From a checkpoint of a small image classifier: patch size [4, 4].
Rows from block 2, named by matrix and row number. Rows with one number belong to one neuron. Each number is 500 + 40 x the weight over its row's rms, rounded and kept within 0 to 999. All counts start at 0. Numbers have three digits each.
# fc1: MLP up (model.blocks.2.mlp.fc1.weight, 768x128), inputs 0-127
# fc2: MLP down (model.blocks.2.mlp.fc2.weight, 128x768, transposed), outputs 0-127
fc1.22:485511471569516479521495498498503440523514487542493402481501551517443499494475503536516500479483508525522501546457521520500524575511509512404523493448558509486589569556550492474475460516491418461436468507523427479503500569483549484509533560559520487497475447502487509465390508380548486461506500532518511510515565484457516500477491472487519509453440496500585588400453557499501492438514
fc2.22:586485587532481570522527424514491481502457488477514543478504486532515498471529637427497490524458538545501477511505487571499508574487443443428496511488511473475439449537516475557558510502557415515496493460538503503520526548535497503495503509545472524496502499504492498490523479529446508530445506523501486500436481466440462478504505548493489404516510477397553615505517557529498501602481
fc1.23:541552473489534442513497507510501501520560375513512473499420489518508522455540483424532541584604465459540518576488498498501488499520500492528498492514492482472498504497492490501418501471501431518455460524473489504488460520506521565496534503494498451547483485531574466557504497472420538490422568464501493481504539617501560502502352503494507532524519524487504588500578494508483531501473
fc2.23:409480497500503553522560484524511461516477539504507426557438511510468581444615501478458483503484521498561579385469469412557445502456494491499527495513519491489449508493549569502521426532492495498558454511501500501497552544505531425557413503433417513490572448533545481494491549491488512470495429491526467465532483456513504577519489525464482507518412498474507499502512491485480498507497
fc1.24:506476440499503483553466505508520496451490536495463460515507503576512567507474242484463509485498499511498495500500477436524592494501535498447465562507505511480491498497505559507476524530434498559529560469506478552508432450499462433504531487566552467575501486443488504503493503483571499474442516548495525465499532477492502455424518519501505498497508473492496500472540521465539482526512
fc2.24:512509462541498560500498489571513526521464472417491516520459474502498428483496442473495442499531530508510491468479454471518553503497477515565502449541521503506497502453501472485500476510510476467459466523465521437556473534516550577594448345473532611552544487531518556452552437499466508423470444562500518488462570477501488558497462453510496517488494545479514562508480475459520509584564
fc1.25:569569497543502487488489511544493419511522439485489463437495521488444525503495494532510493473513518504511502517509487571476529568500482508447519492499564529583551574501505478491460492514411384500462503508588479493496483447486510544514519556598456471520478494483497516529421453412495532492486501465494511472527505550501478481468512435544502584505489459531601605440525535521498505429539
fc2.25:474567448556479506469500508498486461529515418569487526547477526501540514502485490486572460507504519508505511502468486507461517455456567544503467451590526539515507504500531456534468484528425403522451489504510491492492449492493440539535640500543446508571500467536535494499501507512495486454402551519450523498476499540462499502499477455516516541479387537550472544376546499494479568475492
fc1.26:498517508500487466499568497498541337542523518522491531505512470498378495479523523511439452529555503515505495622489519473492533535521508513493476583503553484500552565528452502545476553449497490526511429539439506453490472438463509515435509538520533472464532500431462578505480568479441495565501482461507512548538466499511522493497457495594452544471513479432535503506468501481497444509502
fc2.26:508502439311577538520487480495456475425506504510499486510344476523516574494492496501544512502500507485502552454488464572496502585427480473431515474513558493530496494510529522494486489510468427527518470502589519521538505563499446453543506500537501548474511510535531498512496507499541504452565508495463511473491496490499494578511504470480500504500460537452510412427513471498509520513552
fc1.27:494495494582492460467439497507483457464533453499506489524584497485486495482474492454482493495498496394472497461498532527516537513503469542505498486491536537502561493547504474472509439503420502455446493558546502493494519534467488456574534506508516525515478502522321515495467497501575532387469464519480593475476594489494587443559496492502541485534482522483541507443495533517476589501508
fc2.27:488474542531539483502441523510504529507554505534524495576540467437544527543531504463424504510497499444501480482560508458452436424520479574507521497480496607467512430503539492366461426541475504484512533504497589476506468521492441434554446500519496538542497541511479496500517386543531481439589497521500613464477450527527474499450514515467526510532502511505528495482498520555501509505494
fc1.28:520550452585534536497489495511507424494535494497506444466485574480459539544499479551494486469515512532500481532526545529490500574515473493394577500500534502550535518541542498504493435502383387532422487499548489481507479487486502496523508538568480521522474459503502497504429454422513491495553508500535500451509491529486499484481525460506473530420449431483636580433495516509502491448504
fc2.28:423505479580527538472515496489448376491496563471484580466592450445428527521508546498511419470451547480469541467507502541514489459540478493511527507540605464571516561464520492461498447504476516613532454467515523539504546458543509510535602446544503507487501505489507527463492483465501527468492478504466522480456474484480510485465511489571526509460486469576513500437491477511480502588503
fc1.30:534478541499492495471511529534500465552494457473496502489573454508490451499513485482472462506510482535438417523515523503540447528570429490501463515580546505502547499577472505520527536490497491506515522579452494398452455429485470527474440524541499492479495613388479552523452534500439484500534422501511565522501530585495547441503441491578488605470499501470538501500483530513468481494465
fc2.30:544499524288514500509532477509494495456511532496496442505458503522467573498500436514554560488501497495534533476514486509495541421457464435468537484534518501489481472503499514482508493536433500491475477469608513520533512495489481470537510477516499538506409543562523488540502488506512507434589499502501497407546498480492504522484543532503500513497401499507499371462518498512491500505578
fc1.31:504557490522544544500479558515467471467498507498507442500503521451473613517493491543493500503511534506495535512552546523407466559524397510421563503565500418536536498554508509493498462514356457554500462497573514507501481464512542506500496493484505471501519486556524512507488472416480480469540500500487500493567523483485447476500526482551531494401509452519520506395501488534515528409573
fc2.31:530476544513491510422434520517569520455531456499508522525442521507531500501506443486462577538488497459576484534552566528459547526468566495502500498513474497463521479481481456533530489445456458456501525523449473412510493565458513508486524448476506481515400465527504440508430522502479512499510495434491476579507503567491529475461503345510511571476496513422519526538619503487484490468505
fc1.32:547520486629490505502443448504477453528552481502493483471462527425499501497504506524470498471503517505513500549489547608495528584516511485403501505484518516523544514495545493500429489492485400537411494544589454507500499477485547520519556539543488536520450464475494500498410510445509499536528564509501518443517497492454507499420491422490498508505483494505568601461503525482478488384493
fc2.32:566485555519506455464512505465499481499423438563476560503469467492593433466550450460512599523525510494500475510397523511521523497485478515493575419429554497552496483483450489480465516528545438541514524516525473537583503551522528613485506542496517539551472490505500537491439525468478466503479520514541538531458483500483488507549503508508488524490489528458499604472420520425536479490421
fc1.33:566505499563516499453482492530455451486560467511501512435501498483479531520502458473497483460523510480504486531494511507500495544509496500467575545499504528535538577538560445520502481492450410483442541530501467441419456501503502497491487555606468501500455509449500509504419501410550537542563471470484523434508474539459507514450485483491479617476524435491599584447439563507476493435500
fc2.33:559528565499501460528464502542491521477510450488457522559495507530466490428500529491529463511531492427502513509504477505559500611454517495505439487565592505492537497496634506524534488416505444407445484502453501449497504479476512471527508514549492480509451526512455512485561478507544516500464403472528496482487466487462488504496527389457534540503504521552549514500520532398490596457494
fc1.35:509518507525483494434471517494499430499513416467560502450511543520448540526444499471570524439517545501518454551494537523508569531515538530489545475489525471530553531565509495562519527501473411482396548464534471443441419496508521466559537560536499509526461476531550486529498423415578500448500527473471479507513486496457474495454466484496482550476471434555558551408505543522485485445531
fc2.35:522523513533514512502493490524422484465504501523497547518468474516434439504483518449499473499447482438526486553489558593512508521506529453393496459516618492491544568506500514501443506491545446500584467524467438443494500515500588475469545491519533497473454480509520521441497575561405473523458484471493495572543503506417550561453498478527501507484497469480546540503538509521421528462409
fc1.36:499553499494470497482491444502454499460517538547578458509488460513514575494505576525553496468499486536502500484508549518527446511465502734464498505436531496474473519476451510490542491522504501528479520461469485498515501547482425518438500539511495459541439508484485460499522509502504514484499498504479495581491445527471497452489534390568526502515439511519506497518526522521381556504483
fc2.36:492516478501582496482522527502518463543402403457495538429484498567567503487450500481404499505519549540498493500487480488527514477557545372449473465581456534514588565471488457492458467515512472549476501547471535496451487454506557473499516470539471497512513480500520521477496520548455536519467500503520545517497549502527523506491499478344522509527587513456469481439452515534536522487509
fc1.37:520510476501461454540440491489553517502576529449496536495502505512505490501506500549535574539550511558511498468491572504518512501416415448513610463491523559512503522493478530497432531481501480481500519514494444497500496531502527516483507511600486484520377490473429547433497528490502499549523524502631517512501487502509502494480508496453512505541504359575503501491484539474490575410505
fc2.37:479520489506558580390501424548507483506492513498536471499422485590447500423554495589484458502468557499501529521458553521527533468502499458437456499510469493485491500484497532513547477508389473463544465494502484520566557464466501485504503482412520476552585503495496462498434484495491518427496539502407508515517508460487495571504526513488512552536500508443513529461535520470524445498619
fc1.39:556538528590500501478499523527484473468505396461495502383500540493494508513511500514513527419512536522485495501521563572518559560503503501464558523515506482522512507533465500501465502497500457540409479499642446467430497461466497498538518515521517513521507506483598449509485381439508535431505496496524447490500546584493499477521488514500501503499503478501558556379498538500509500473481
fc2.39:552549576517509499464475471509502514494507485541522517493536509518485514472505489448535493508507470420487447495561550500426504517519503412491551467526605500493441511563491448503512533515489326543463519498526501516540493481507557500479535491499498520524474523541512539517494491559489502507487482500534418489492513502501486522508505523499509480470512460480529733478515502486483481497534
fc1.41:612589384517497500536518457499549470558493490423506476502504537488436592494501498505489468501512476502490509506499520483553514538509498458438513463474521595509538498510586493488418505397507481553425458539520481498505500503476499565490571496557485444518482446505461421504475503504473505555505494416507454586562496507498518490506550478512497526496451443538526522502587526488468506470495
fc2.41:599562534551537453512558521487513461500506466508495463469494520453494493499537432540529546522453444471432516501457515553491443504474517468414521404470499510477507405503552487428461502554572486504412513528521449482505479487492408512493533468570534476531471504490463550519485533491498515549497459472492446576477531487450532503508571495520543536496509549517493603513558522463512483474408
fc1.42:473499540497546481473475497512568448426509492614511501522469511521477485507505486507533520540591514427611454514497578484497500502504496478502499438498588478468499531609528492496504487551453492499458493444497512513503372581545501491492527506496551486490506485560544521469502520431475495467639529514497434483498429443503537508494510486494507533495487473506543520407527501522467506506513
fc2.42:496504507417501514547506501531497504504541479530517392478529429456500490506500498461496521547511472492447494466496494498436511491495478494510511494499464604490525518509546477405554559488549461471592529481453502462449422581521557529449501473447461485480502499506502537526526486583451457662491493454553460501470497518541481559531497498498504495512569502510501553537471438582540533497521
fc1.44:492532480534489521471505512523386443522505488441496464498500545433467515577424506498451548491517517491503481492436557520443572509478514498447514507492526470564487508556489510494487461478501421534500470460508511454452490510517546514601516508502519610518508464468501515523426459347501510491540475437392519509502495481501506513500538465525519523473479486470587560449524534548502438492492
fc2.44:478663447512503501497557502396442522437576505484524546428475493482460513458516506443508466503527487520447489458537494527485475457479446483434500450542550516504540517476525518498520487538539550500539521515498455508506532504437533508507522490533494518516478543555484585474521503529493499463443509527492496485490459457476486496567530596491526477502495550525445517353492422481449557504510
fc1.45:554490511497501511446513449552577465505498498508495445506567554519368566492554491459410534468471506593504511561426556505550418506555476471458505509485499512488495492512521511468533457501491461493494493518506459512537533499439490470506452539499425491527487532548496498521408584504499475572484471466560542433552556486501564515503582490496435540522499480488505563528484513494429465480525
fc2.45:510439483512446499469474546501506480442517462533484497464506510525438368469464413481554523494518523528505527476487506472455484525515442533540518514497561394447547516534431497643498495503510396432529505507490461532480462549580539435535545508472547502515411474544536515495533512495500499490512429480546536516497475513476484521481473486449503580498536501504547549486547515506456509530474
fc1.46:560500505501479476503521505444518460499488493423506531496546504472475497579511487510479567484600449501440503537505573517527482561523450456452600617449462564510625493503503511511469509442501492577433605529522495503456507499431461555477448591533514509531477530498474517496451503496536505543531490483510508509518465572472506465490504451504499579473490499527518497502484560480457502473480
fc2.46:495496542546497455519503493491520477600468401493495494556490469510516546481498461550489511501488503511497477494501517489418479567551502505456502534486530510452524444576507521536549505483521455486462488567461518507560500501484559567462431581502451479581496545415499487456509513475492434501481436602434548483487498497452583626493499454504483497530516526520499566555502497495486525412497
fc1.47:438457502505502559536346569554497498464539504499490535473510446496520533527476490520453484499467497497496484496536475522506394502517467540500505526501575432501505557507505495483544479536477464489506519523453505475482464547514499424484458581499527533465542513490494523475507528490541499516617443508507535490498439499491459508516515481498514574406529501461545517499451573662497516494535
fc2.47:423510479497523510527528559476489509526466534487486427493441556555508524519440498493500507481488503525513517392500463536466465510499519500498527567486474551553591497411473568496481501487493435519534438532555546495499501509391544481531485532487467542425498505505597439502504483445477447495488478568567480500540496509497616535492482430501519499454397442514492489537468498515559514501470
fc1.48:520507530490461516477514499557504487534523472518518526443506513522458468586494490472455509501542525559432512503415530547514507522506414537509505451508610510569541534530514496499504515489503487476489528562554510481457444494512540453562486523618490501478431478494467517546398469464524473475502495454480608534546501500504505463500507497547518505512395369467535493477549526481521458441508
fc2.48:516501510572540472488533496496496421477449506485536513501497482536409496587519541468498558533529477517479477477505575547492521597527474553496494469499535453503510503562498490435544534487505406514386499541492493520412488480501507493495497481498527474532398509543467511481545458508505495469516467496535509541529484506435500448603523379527516540551481468461492579490538503500516514483405
fc1.49:485506531580480525460447503499444490530572493489512513459494521474483526561489504488505524452559499516501480533517524485464500521532509498437543515503533530513509489526500535500506493500380414520495550542475520440467485458509532478577474584517477573506445488425465491493474525358559489522564500530455582499501454505498561540432500513593472564492447490521568547487465516493505445427524
fc2.49:511466524477526498437585453533463451586512523519486471505448524517383523502494525417500475486495561499486521500459525550519484525404503467485501448483548499596534538524515507508499525441506442509524543525496474502481504559547542440507599533582493467528403493502481546524435505478512512457493515492491459462530468467512416506463491433476544494543457474523490527388477522463469480501554
fc1.51:521608500522519467511485467480454459500576405443529483508519543452467533497516494503432466513554497451497469592452535510471579551531527509460492538488554515565538542484492515516484530450476401502498442502506477494478497478467562539486584532575481479517451472490478505524443518411548504530470524501462490508502496516493508487505558480558505500448457521516603610483497568484476490444537
fc2.51:633495532506432506471485520434498413458457507515516582485519507456539514509498464476484500485458475480508464469554481494457500515585497556422533432501496491461497475534538427501453525590489389547499506550460513571502504454494482497453484467490562533470474500479500492489501569481519500491502501458558495474444528541531501497512529431537501544525534588504550592445455519490424492517514
fc1.52:518453548496455503477439566582492517499558462562487517545503511538502468432523487529505523521538557507443503500449572502480520495529516400502508484495562487520500527513431503520515507538500461499501518602504465506531491502537522495462530494501500581501331494434454576490480532423491433492511506507513547488498534451431501453492461505478465527514513424455498500499545497507500464384523
fc2.52:566501525529477498511511496454530499482390499497470506472510463470501506416696489574473438474425504478501514499496504516568499481555491525481468501471554501429509537564516496492584496529472455517538359469502456539513529500528511531458492451461495493580500517454571491500497467505528493493497500478496480553493581491487497500504528523500445520485580500493490553493547488497481475500533
fc1.53:508522442671424495506502580454490502469522470510497517511501502509536526479532505593540496509514491485472501517535509499436518490547511466434559498494519404506500507503489503576510519527466461574509445493488533500498466481590533591479509500501502501473375415472471493458500512467556466485483502500447493554485517511497508439550510503519528499408501412534504521498552479515494508464557
fc2.53:513466501496578494509504474497513452527396430407487454509622563495408523496473510506424506509494479577495496510453523541544525455537495501517474506467533507501495524564549520379541476426536538498496492461492492482553553496371493550517493468543498497522524582501474493540430496511489505524494503474556473533500525472503540522538597575507496509446500501464488498524486523481482502509471
fc1.55:473562458500503507538493488468526497495500448455496462500503500498561505587532499435436507529539449499448470469508493524516533541489529550445483546487488567501566490520538522499506475456448506503510508540496557503398475555496482549565449479557510492455476517501534515453412468496455502526499425549370504512470489591501510488538425508505559498501465497392535491473562568506498404500473
fc2.55:559526537404513507500489531448525537432502493476434468526467565440502492491553501482503535503516453552485504554538481417490517436487502509494517509467387503555466484488547500501519483503496536525475529508484528544425503431485493571532481491447530408504451501464496500554407475500515606559500468469506505518510459480498556441479571497460441534504566523503508539485462506432413537498565
fc1.56:506484483552457522467487508502477423486491484545495499508517476488471534501526499500480498474490493470505503575471502578455466603529458499413527497499538436509602498564488502529488511508477410537450499493549521503472415480506582512483506625595509481502504460526506493504409475489499499471549509497483534486532511509472499489461470419517552516470495440526585557425523532541478503388513
fc2.56:494497539477511568494441476549491519500502498496522545469572460531443629542482485536491468483464505559474484503493477509508465514488426509533437485498556488481490567497456452451444435440457520520483473488487485491566508536503518492524510523579496443493458591408488533535560529495496526506499509524538587507501509501497536574434524448544489485502486474456557483513531584472367515472449
fc1.58:547500477587501502452481455520506394501513484500500499467491502482497522501487500499492500464500500495530478530500529511539504609512493488452527503474551495542590532515561504502502500480477343514418497518527469460489500504492553500500525602573487520510464473484506479501412501436495508507544503498503502481511469518482513502467492451500488538479478466463624648450491549510491457410499
fc2.58:506386507643476469500517497497403447500500501499500500504499500500492512500515501496536514483488515535493505500461512501565446500478384499508507359500497572532495510495548500497492434499501492500482529453500495500500491551500466503499500509545480481502437473516471519506496511500572541533435499411549497474487500393427499499448584502499516513484500570501507576483530536450443554487407
fc1.59:515571492530461529500499539490471503410503498469512556414467543446513509569452476522538487483484517488358555485524489513417492514498493485502524499492454518490558503442584485585487486499499498489498553512594471503502508534484461547543565531569486483496464490511490497498500448502663460498445523469541476502532492501436475503492548482540499496433467509548498488450489521483546550434481
fc2.59:521507521444506521492510491507561495533502498517491490538371450524513521460532472494508486502502549493470498455485568452640474377503454521464507506535545452519544450494489503466521498488447526527545475491579573501514454508495496477533509507533504497467521503493537501500494499500398497409526522496497514520486475493623454555493539475497522593467448552497469422457482501568480444461503
fc1.61:668550458509540502480496529475516472502517482476457510469508509471492634508535473472497490482568505543465502506497569501494484548533501523433499452500497510533553507518601478507526508493385438502486541502512510464503494477489493602513456548535490506492487536524476510444400461473522509505493532486460507528505543500494493469498502495553494519472491502445598534461439477548511439459589
fc2.61:483532487629525475447509520517501441537489479371505500474483500502452480529508487524497574502416520453480541533439563590475491614605505516472508501503475500452535499503553507501510485476487381501558511558485499496542536536526523512489501434526487552456478466495494501528499524497477495524421491470466456475499515499483504500475494445540502494501461553482522585497492470558508452403479
fc1.62:497604509504500493514427467474482493560578507494499513504523507474416555512521487547390424519587493516568426542497507504489520499501497550489489557405477540544495547485525511501467548489454465503493500492496524485490485466432568554473456518557455476538505501461435531474438529396547542492494527511480533505500490502512532506459511489638544511501459499499523519483470586500491467486557
fc2.62:478535500565485520497510508503500484510478476541418503500420477391498444485542527500489468478408544464496608496453508503449543558503506568473496507503475499520539458470493545536507507474483418552549503550545507503528573499459502534528506510516456492502509454491544505462498471449479508558472451474510526549573535471472507479499499462515400482452528553510510555452539327488527509513488
fc1.64:504482559495508491517524501542485500521490510485488516509478500495489582463464427494607530568489410531497525512480488441465440497480491586496493393502513446494499500440510522467429530484494503526480489523505593408452601513480511488492494502517491512513488511497536498491512512498484553484489563488476482521511481487487494515498509569574560507501512518483504498495448497426306462435506
fc2.64:502521450474501499530473467489576551493515516473498574489469495488539514507498514535501531496508469554477507517514616563573505484621474422476512563473438550441527497532503501502501497474544480539499500436410441563530492500510507434508510494505480463437481423507484518512456517497471539493516526446484501541463486499497485505452486469455390496491485463572376491453512518497540505517391
fc1.65:519522461576531501465485448531464394489510481508502501472497510492469538534489500481487497428499545512537476516482542545510515606500492497447515497494581479549577507538524488545504502455492369506436499518521466450471500496497535493498507602586468524498474496516507469513416501440512496482506542505501498467522496500447517503464489483513480539467500462482653600480495565517494490404521
fc2.65:574480499552460507511512520516433459491503561486524512534464446502464552558490500500487481500453578502497504494529494502497465512491496500425488496515506576575522557498501331501484524483554478572500506522535484504439510544505542490546459480543488474469449473556526503498486492396494483514498463425505470476442537500484458506410528481522572517525487496500609532484513503470528517567391
fc1.68:514505483587491503457494470506503407478511473466480504472507537477488521520498491490501525458500533513512487521499547508512516609501497520410540505473540499539598517536519503517519502462446352511436503509521486459480503506475555500511512616596497507494490479500516475505413492446497490482509532490501499497511488499450504499490470458499498535480458468489629641465481547502500467412509
fc2.68:500483515538498525505511498485428500519499545493484526531495454492497480524491520458508460495470465482456484442522520514478488416505432512489467504475593524559535561442500482501537496508600415527490516451546499473486501510517589489507559578523489542511489435519471556494450540507440480505491513458503508552461503449483420569492548512567645531493405465478494501578503527439517453472441
fc1.69:546523484500501502522444448504462504411539512510510539479488479518553503447578502513592429491474553494509479464488479534542516519457499491499499467540555433577554508421477502539494549434503499531507472530482376504477547496483504553503491566669460501482498514544505488390505496501498505489513557502591514519479524462463469414525483500507547490503504432484504496483482475544504497471498
fc2.69:419457530500470505497525454477571444563469489467499463512601494521421479499508543475471481494499514493485524559475488472487466485545478493555471498469493476498498435481492504505560512424538485488499527479471523528521503518480480507444480506464531434561653539477436478538504565598500460497460513495443579490504522480535513569458513535486505528516493637565523482524457551489438487531492
fc1.71:547480442532507513473514467494494460482490501425497480468533509432486506525513521528486522446587483502504507585518502545533501569470435498389612620457531501583529499521474473512506501428462442589460522519497510501437526470496510503538496596537466518529498506536505481514454480504467499546590491477511482522526500497492444502445466462485508541402505415498547504508470528468495455465506
fc2.71:549501559622473469415535502516550471550514505451530518482501550491394480542506479493482525471498574473461541479501558516495498508507494495476525517538548485489496596430497473510506447438404482519475511435537569490534507676534515471466525497451518503505492517503443489501489499475508546519472495487493450522511542516408480492473509487439511495502453506471481509493566489513459535460434
fc1.72:543497477537494508488523483471500500557503500509489472492439533516492522508504512498531531442484473509496497542462589482494538518509507466509495502505502505592499502506485465519461478504428439511441565495524495456523423460516550565505487511582491544587390479457475497508395514394524541536592521491422547495499468592507524491437481494508463508528497463482565571470548532501442403457501
fc2.72:581468549512560419468526485528398465522513497515501492508518521534454479531471464440539509492480508541496500515500534519502498498427489518488474493485490498604540522500554505509438451503490479454443552488515476452528512497466498503502576470578480457601375532432501534560434502541526530487538495500470503455512460559457513490482544439491529517538405532551490500439513546478409527495464
fc1.73:493503492510512490533510439510543497478504472537538473512466526488491497469578289517543471554484496533494492475492506500465471505550472582524490530471472506476500579480464370488473488487499499558452514514495478517423513502494504512537500499487495458476496502481494520498510433503490478535515502458494511521499403478500517519531489322477510501491509500484503499498502494553380491496472
fc2.73:412549632466498499494508505494469586552536554444457491493516492585474479483502462470407484502497515479472519549512568537530391477533475508405590518502527567496515491539457550482479483510540476448434491484434527502535544509535495501523499471503540439543505501465504539499507520478470487487469482549492512553517477494536561480516501473514477481559503524460446634486473543514480525521535
fc1.74:555437464502503540439476458521483483501518501548492529468505501527521499474505519559539471423483526482493492496428515540585510608536510491478502502465554494582596496507497500507518518411495490466490519548520499423465513505501535529497469597600485555474492502475487434474478485501489458447554625493547536552504532460493498494472482458503525500499475419453533500483439500601507494423504
fc2.74:486498564564520471499512503488484451502501552512553503552572456501528465475487528481442506519530559461498487540508421486468455516492497478527488499517530470489519473418504476486450478510548473526525511502458457497463532478507500503467497459538522513502489499508477540552500562547536484531431471522504590382501578480501452498502493479361487511486497612573534448500498559484512363557545
fc1.75:522520495588492549463453481524493466534572487498513441454516556503479568531524468478502530473503507509500495571490504533518496533517497484384503497502540488535546533503498500510450444488440408555459511510553507438468435462512544485573491560529466487518422476480526472521463497428494521491543526467474576497514524539499495512469472490499509554473444372501581600473526531512492414436499
fc2.75:537497535503501498502514502481509519511453504562479504482393515529508490460505491430540501475491574466500520463472392507436510496488483560388515494485482512537555478493437499566491497552445431516490533515566495546446487537588524446477525574515484498521502476552633499477488562490504570487499502496485495461501531516504432459460494442480560554523464537560533542430502501500513459430535
fc1.76:499496505555505512466476506534500441500510479510519476470496521473500507613490514451501569447506534512518482551476525569498529569485482529416538491502536494551554516577507456514485453503444428518455525497543491494477481483502518499575497531594505518522502506491539512502398381387542500488574503451480500496526500509460515503462488450480484580439504483484578527404500534521488493430439
fc2.76:499583485513441517504495471500555489452557510518545565497487450523440477511495521499472426488525564504504503491471548516547395522451485445459499504496628503476522494528503516476525480534500501448540499457424510461554563486513560461532518522533484504513487558452471535436490476534493548381495519497445529508466447538507472519550524474495520500481496490497517501400475510552352524525486
fc1.77:496495496506455540482510478500443501478502502517197527497480470484427568500547521510534496499509512506539511497510529497482527508491535446504489553486510512460495474496509324509503502479473503511469486471483470479491546490520431503527501521492510517523492498512509496487457504517490429514502510500544479490499398475522521450527474514515496499479513518513499501501493513517513492507498
fc2.77:448585450527513463504536510504544501532481519430500512447546540519525536506480500449495496550526529518510488546545501522496473486477501398444497458533379470544583544454524505456508484490541558445500523590430543503503487448486519564514516458546452522432545488434499482452578451491506545440500489511485505524431537488477494567412525515506466512470540489544498518499536499569582470473547
fc1.78:508500491527543512418486489531465450520578466493478478460510508489462564502470475529514496492521514505491490577528521489490484536582420524497534503491597497561558582505551478483520526463440419501499485552498469427492497465443554515545510631542467511499460494539501462530490491437494459495541518488509556517519489489485486489490511496560489565398450442521561539481421501492481477401551
fc2.78:468499525613450532499479520516503453515521481512460493541478507409495501507524490460485528404468514436449506515483500488477480588515519436539502501426605474584532518500487458518563499445450397518485518481506500495430509519536529492459533539511500480568492482507502484510412510515552539463431565447501512534499527459469491452511562476538496483522490448492538608526521507454491514409504
fc1.79:567496440495603470480485534474511493516518488530507445490509495548514636498497516501594540494561434501513481467551515470484499497480455553522487388504560460526501522602523499468548500500421479470497557458452515495535429466582488528496448507514509456514464551576492520480474384490512524501551510478501482555498518515505483507514510515470440530486523485475516560486472471520514468500600
fc2.79:505497412449478523551538471508547513536490514515491492535513519500465593482440480480506499399539509638499497448501471429606510527428500513515504444492576489500505507487515492514518534495581478458510503529498482529514537531457490477532527495474490492518447531528414496482488458489516486405450483482544542522498528463535504580511507449450578467520504406544501477502482475428504584522541
fc1.81:511508492594500500465489473511497372488499484500500500465501506487483526508500500487491500437500508482520488525500536522496500612502496500437537506473535500528590523520527488521503500499464325501439505524532499456482500499490552498500523593577500512500480495501500483502423500442502500496546500506500500498502499511460515500479487457507500536476488469469647639441485554505484500399500
fc2.81:504485537499519526483510500595345400536479508496494533554510479524499491491518559402499482498467483490500489471497546543598487483574469457487479494478553501504500484489620490408505492523503464531492449417550503464507506489501550492622565510485494503500440459550437527512501522516499466508480528485530504502451506471525486509510550519537512512494441491484527617517536487464503494510495
fc1.82:477583509620549496515488500498430500514498497396507441500484540445489498500517500546496483504543490509503504509521608504465496510507497458462517592499499561515499497493540490475497482469482427597509449516544458507510514477384558570460505525501477502514505475484423449503498501485479458505466488502465552478555561510473515497481545521549520505456533520628508598494471503500507500451584
fc2.82:489409506506508440498505512491496463383394501531420527520558525496536454484495516425519514492544492549507513484499513500486494542505518486502450456526513509492574554579501508537495513503526485491421523424451571510436519536511466498518493500499492497491422534477546517568465499573510534499569543528511539436524486503474507434492364452421487491534564505474498462499484437533503494557521
fc1.86:474511455500455429506497513468500500506527468418518544465501502400487477611445514531502540530601529492447480469482511504486572509450431500504549523466511513522510544510460507514503551445502485486519520530511475498387459530527503529543664513587509602516490497501522552519495468489486509515487548503479496592518455415496462480519463503520561502492490455486499490497499515481525528450470
fc2.86:516454456508464547505430461490448563443517542477465522499488505527535460503451521513498546500485584506503481383476531468521470442504533429544547597502473502457508485434501538510432438516505503530532495530575495548488511507496476499470511456513471566507497474485477495505517469473527402423507569476474511532486497523469522569489601529508600497456474444498507479495597501492598522484515
fc1.87:565547507499540476544507621503501501493476522498493525487449529521457539555572505480523525498490502517440585502562479496508464499495373456520505468553455532470499500477559517514463467539484496489500513498498507543499523477471500526504484489503495442545462558499537523515500498493494521486496404376534460487616507537389519386471502495467463580454528512510496500418508510532465518477493
fc2.87:468498497487508528497505523499518502493556500528487496506530515455473430500451498539506484495482485409490504504493492511529514381532515511508469503500591493500592506539433509490524541505541550499630489563531497471452507513404503478497490459544540486494566446513588485502517502563401421454500504504480497523495499478576424504505501504570533566532429500516468460484389482470497471494449
fc1.89:570539564498553554545486505523500541495489494567489500520525520473506683512509503490460489524484542465528509507492588545524503530502448504507502501497515518558504477498509483454471446473475498496438498499659516527532507522502542565480494432495486468502463517500559509425453453443443509488541525533536519464504496482474498502490448499455534490455501503499493497369509517521506418455546
fc2.89:645544518468422482517496496496448495475450566530538455530523546508484519490501582500424489551503476528511465508436503543446504483547473503559491563450443487498535571420514479518488557481497392529497495499524506538519499487537478495454491501512542447500546582497457512479527507490458499545482465481505599451515492450498483500508479470489463506471511518462563597497374505497507508460497
fc1.90:500503545509553533515457509493536510451501448475399483518541508553478442473502536500539478495494544519444466503530473487414498499522477486511486513559466584483500517519532601492493493472497491499459464511463542525337501495502561536637562493489420477471536517505470525511571467467535543408491534505511501478501578504498511548466464518519567508488519414460497500488566501499502508484494
fc2.90:467482537494508504496484491544449538559500493554514502502449520431449455531544475498449480512553514405511538540487553466473482442526483590496501506466504598454505496556467535484484504483505495475515505426498444494527537486473540516436499444424546512592518542530497505436404517529438476504444480538538488564501447453523537525509450491508506507558484503480460645485498491501455516567444
fc1.91:538514499504591508513537510517490482430476519509459501472558516484503581499551540514495486501575496504496540498593499504532496576460385509478632509525504497524575494565475519492516487472409479585501509493504518501460570494502498478514431525522489477494523527580522480492486429498468499488567464507515477502547485531482404469504480466501495519374547453466501496417496495548528501475528
fc2.91:492525455526473501504523384498519560455506509488520488464450535527547466517510513490494490540533540513519466477473520531452494501497450498564424529499489514486513493603465500540590505492523373447545502505411478490511499554515527442497508567499504543505435463550477480514489504529499452571405545439498470453525508500544497540525452492471466511498567433492525628519444519501543474501551
fc1.94:500454452499492503503530529452499509580511530461520499496506503510493472500500485581516511490590493513523497468450556495513508492461497491538494499522497447544475503517461516581409504505504472507400543445498451479511451482564492508517527483502495532529502447452487541491489499368546611520634499440424602498509433516542490489503459518461459585549512461468503508504507542458512462501459
fc2.94:455492499539484495568474497439490558491510458506530540534464496465623475497480476497456569618540480454492443512502531523478500498529516510537535537500456623547421482506512498490520559517543458559529510489491541488488491492498500548477493424456522532495528474486374496491528498500489471564480579537456502539415463484514508501510484531509547459457509534454497551551414475488586508493504